config = dict(
    model='image embedding model',
    targets=['count'],
    head_dim=32,
    fused_qkv=True,
    optimizer='muon',
)
Rows from expert 2 of block 9, named by matrix and row number. Rows with one number belong to one neuron. Each number is 128 + 24 x the weight over the matrix's rms, rounded and kept within 0 to 255. All counts start at 0. Numbers have three digits each.
# up: expert up (model.blocks.9.mlp.up, 32x192x384), inputs 0-127
# down: expert down (model.blocks.9.mlp.down, 32x384x192, transposed), outputs 0-127
up.93:123132115127134118132141118125129125136140120123141130121140127136131124142115132119129129148136121099097135135121122113107124129120136140123127132117131123124122132141119098142110116148111130143130146129138123133151143131127121127106119143112129138108138122128121137121128117095133127117119137126131148129150122132136133132108127133145119112119111135137130149130145147132139137129116
up.94:057088097192133066111116167141244154215111127194147080133144095088142170209137098045103055095130063182155136216085110084255130255118160220075118135094122063142077097093135098148107057125123147121053105082131104181133172128189201118148120115130108106087178189113205000030127165134135143145192151028182101255077198145030073050088051092090149135162080084134106100117125086089137078154136
up.95:142124123142132142150108101138114116136114179104107123069125155125120143130122141133115134099115110098149119140154142154144121129130134140140121094146081155158104149090121141079116152156134122121107139126073112161101149127092147117098195135134127099121157182135115111140088124149164126145103129151083139117105122112146080136098105143151141143137100137137127104121105153089118132100117
up.96:144139129147132137127112134134125126122139129142131123127149114137125123147121112112115105118124130138116149120120147129132111152151110149118107109139118116139138120137111109117146110109129128140105132120140132153130122123140145137120132134134113107116149139142135121118097150136106116135139115125111145128121105137122118138130115124129135135139133145122141114126108136110132131159134
up.97:128127130130126127127128130127128127132127130129127133128130129130129128129127128126129125128128126130128132125128127129126124130128130127125130127130127129129125128126126127124128125131130127130123129129124130129127129133126124124129127126130128130128122126131123131128126125129127130128126129126129133129130126129126128128128127133124127132133127129127128126131126133126129133130129
up.99:128125130127124125129130128126129128129126131129128129125126129128126128129129127126126127126127127129128128127130127126128128126126129127130126127128128130132128128129127128128129130129129130128129129128127128127124126128129130130128130130127129128131125127127129127129129128127130125129127130129129130127124128126128125128126128128127127126130126129130131128127127129129130129130130
up.101:131122130131127126127133130117135125125130125121123133123125138133128124125130128132131134128130124132131124131132135128121130130126127128124126119131125131131130132126128125122127126128129124128129125127133127125131119130129124124132124130131128130133128127129128136136132132135125126131123130123125126126128130129128132132132119124118132130121133129132121124132130127124121128128127
up.107:126129127127129128125128125126127127126127126128130129124130123126128129131132127129131132125127128128127128128127135129127127125128126126127132129128126126123127131132126127126125131125131126128126128127127128127126129129128131128128129127130128129125128126130128130124132126127127129127125126130124129127131128129127130130128129128130127129127128128128131129131129130129129129127130
up.109:143122119127129136134128116143124123121141130116120133133119152132119110129131138125131127111127132142126107117123120123121100113125134146132126121130123132138148122110121123129149133136142107138112132136125128125130125136138131124139122131155124103104122140121136142120146135127118107130135130133125129120115141129123129121113120139146118142136142124127132113126116130118129131129133
up.110:138098088170124123117126119121153111147157138152140114086119183119149160110144141135154148091148103125138143141139098076115129115120121164136138113148078197077154146154153196128108140065151126109134120157125117145108123104146144115156146139101140113141150109125124112097181150136131137112097097130092133118146136153159127107162123111137119146153109134145140125137123132097144110131152
up.112:135131139134139124132135112118141124142126117121129118118134116134124113136131114130137127120135131115135122138132131124133114115119129136140138131136135126121129121138133115129130126117137126123120132125135124124115129121117138130114117128129126129119108117116112139120127141131139140133146124131131115117107138129130141130129116115144143125124137113116128122122124144127121119139129
down.93:133112136141139121127135114126136123116125135156131131138125125122131129131130127118132124142115113127107123114133128119146127133143115129136127136105113121119137129122139109125154123135121121122108110122137122146123128121116126142127115123121110144126121129158135134138116116158129132118137133122146125138118122110118139112129125125120139126143139121125132134142105122127139123125128
down.94:125202157063078138146131095090123170084150087165085155116095071120136097113152122171120113158097168158168151160205094172174150129065103060158239150124061130058026167123157117109124188091137129117108113143143157077089132052188161114066130120047081152126127172185186079067065134190202118097093074117118197162085113088099170091095086095092212131079101143133103084113201113036137102102194
down.95:139111103110124124111131138124159113130121122147108132123086181126141117118132129119138133123161141118089167141148122110109108109120151119117133094125131104112106155159157117133110135133151149108112133093121118131156123116150113125119102144163126112120163104168130122129115101120100156133129136080137135115140106108133095097149123094098152111118170123119132131157119152119125122137132
down.96:125134151130132124137130135125117144134127133130116136117138140116131114109131130122119119126124136126125126127114137147123110100150134121119151125131114127103131132127131128131138103119145128111120125157116131128138125142136125130144129128134134125134107138123114117137142129111124123125124140114134105127129110116130123131122128137133121144115125119124121118131134147128119115121137
down.97:128129127125126128127126130127124124130129125129126126129128128129128129127131127128129124128132124126126129125130128126125132127131129127134125126131125125130130124128127129130129128128125131128131126125127127127130127129127127124127127128127125127125124131126133127132124133123126130127129126126129130129125129129128129124131130132129128133128125130128129127125124128130130127128124
down.99:130128129128126129128130129129128127129128129127131127128131131128127128128130128128127130127129128127128130128127128125123130128129128129128130129127127130129127130126130127129128127125129127124126129128127128127130129128129128126127128127129128129128126129127128129126126126128127127128129129127129127128125129126129126130128130131129128128126130129126127127130123128129130128129127
down.101:131126124122132126128126130133136129127124135129131121131134126128128125133123125126125127123135127134123130127118133122127126129123124120127133123132130128128135120128130127131128128131131129130124134131128135132131136129130126129131127128127131129131130129127130125125121124130127131131129125128133126128126127120129121134133128130129133123126129133129126127132121130126122128131133
down.107:129127130127128131128126126128128129124129131128126128131124128129130128126126131128131128129129128126125129129126127127130127128130129128125127127131130129129128131128126128129127128129128128126131129129126132131130129128129130128127126127125126127124127129125128127128127127126129127127128123131127128129127130129130126127127127128129127129130129129128126125128130127127129128128127
down.109:144123146127144128125112127142137131122128128129120095125139123127127120137126128116130127118123131129120134130122138141124130107138139134128142107131130119121124134126147124120143126118135128124135123133142134130116116124114135120137129130117121132141116143140122135139117146122130133120127120147132138141121140135127124141131139122129133118139126136114133116126122137126127143136129
down.110:139126115145127146137095106125127137155128123115155118124149184132081103127108151129121136155118139162118190110115139127151108122114153133137124125056145072106126112136124129098138142120095123120110132100163164182132169116112116154113112167118124110121115136114120143096136090134134135123116145149130133133117149127122083137133096144101131085155105109092091101143123094171146142140156
down.112:117127130117123128117126133128144122129134142123129125134133132123142127123131135132123132126131125128138128114134117136132125133115126116122109126129138120130132121121124132136126140132144120136118139129124141136138130118120134136117141129121132118138138131133108120132124136135131136128115130134124125129123125138133129126129124132120127128139128140133130140125152119123125125117132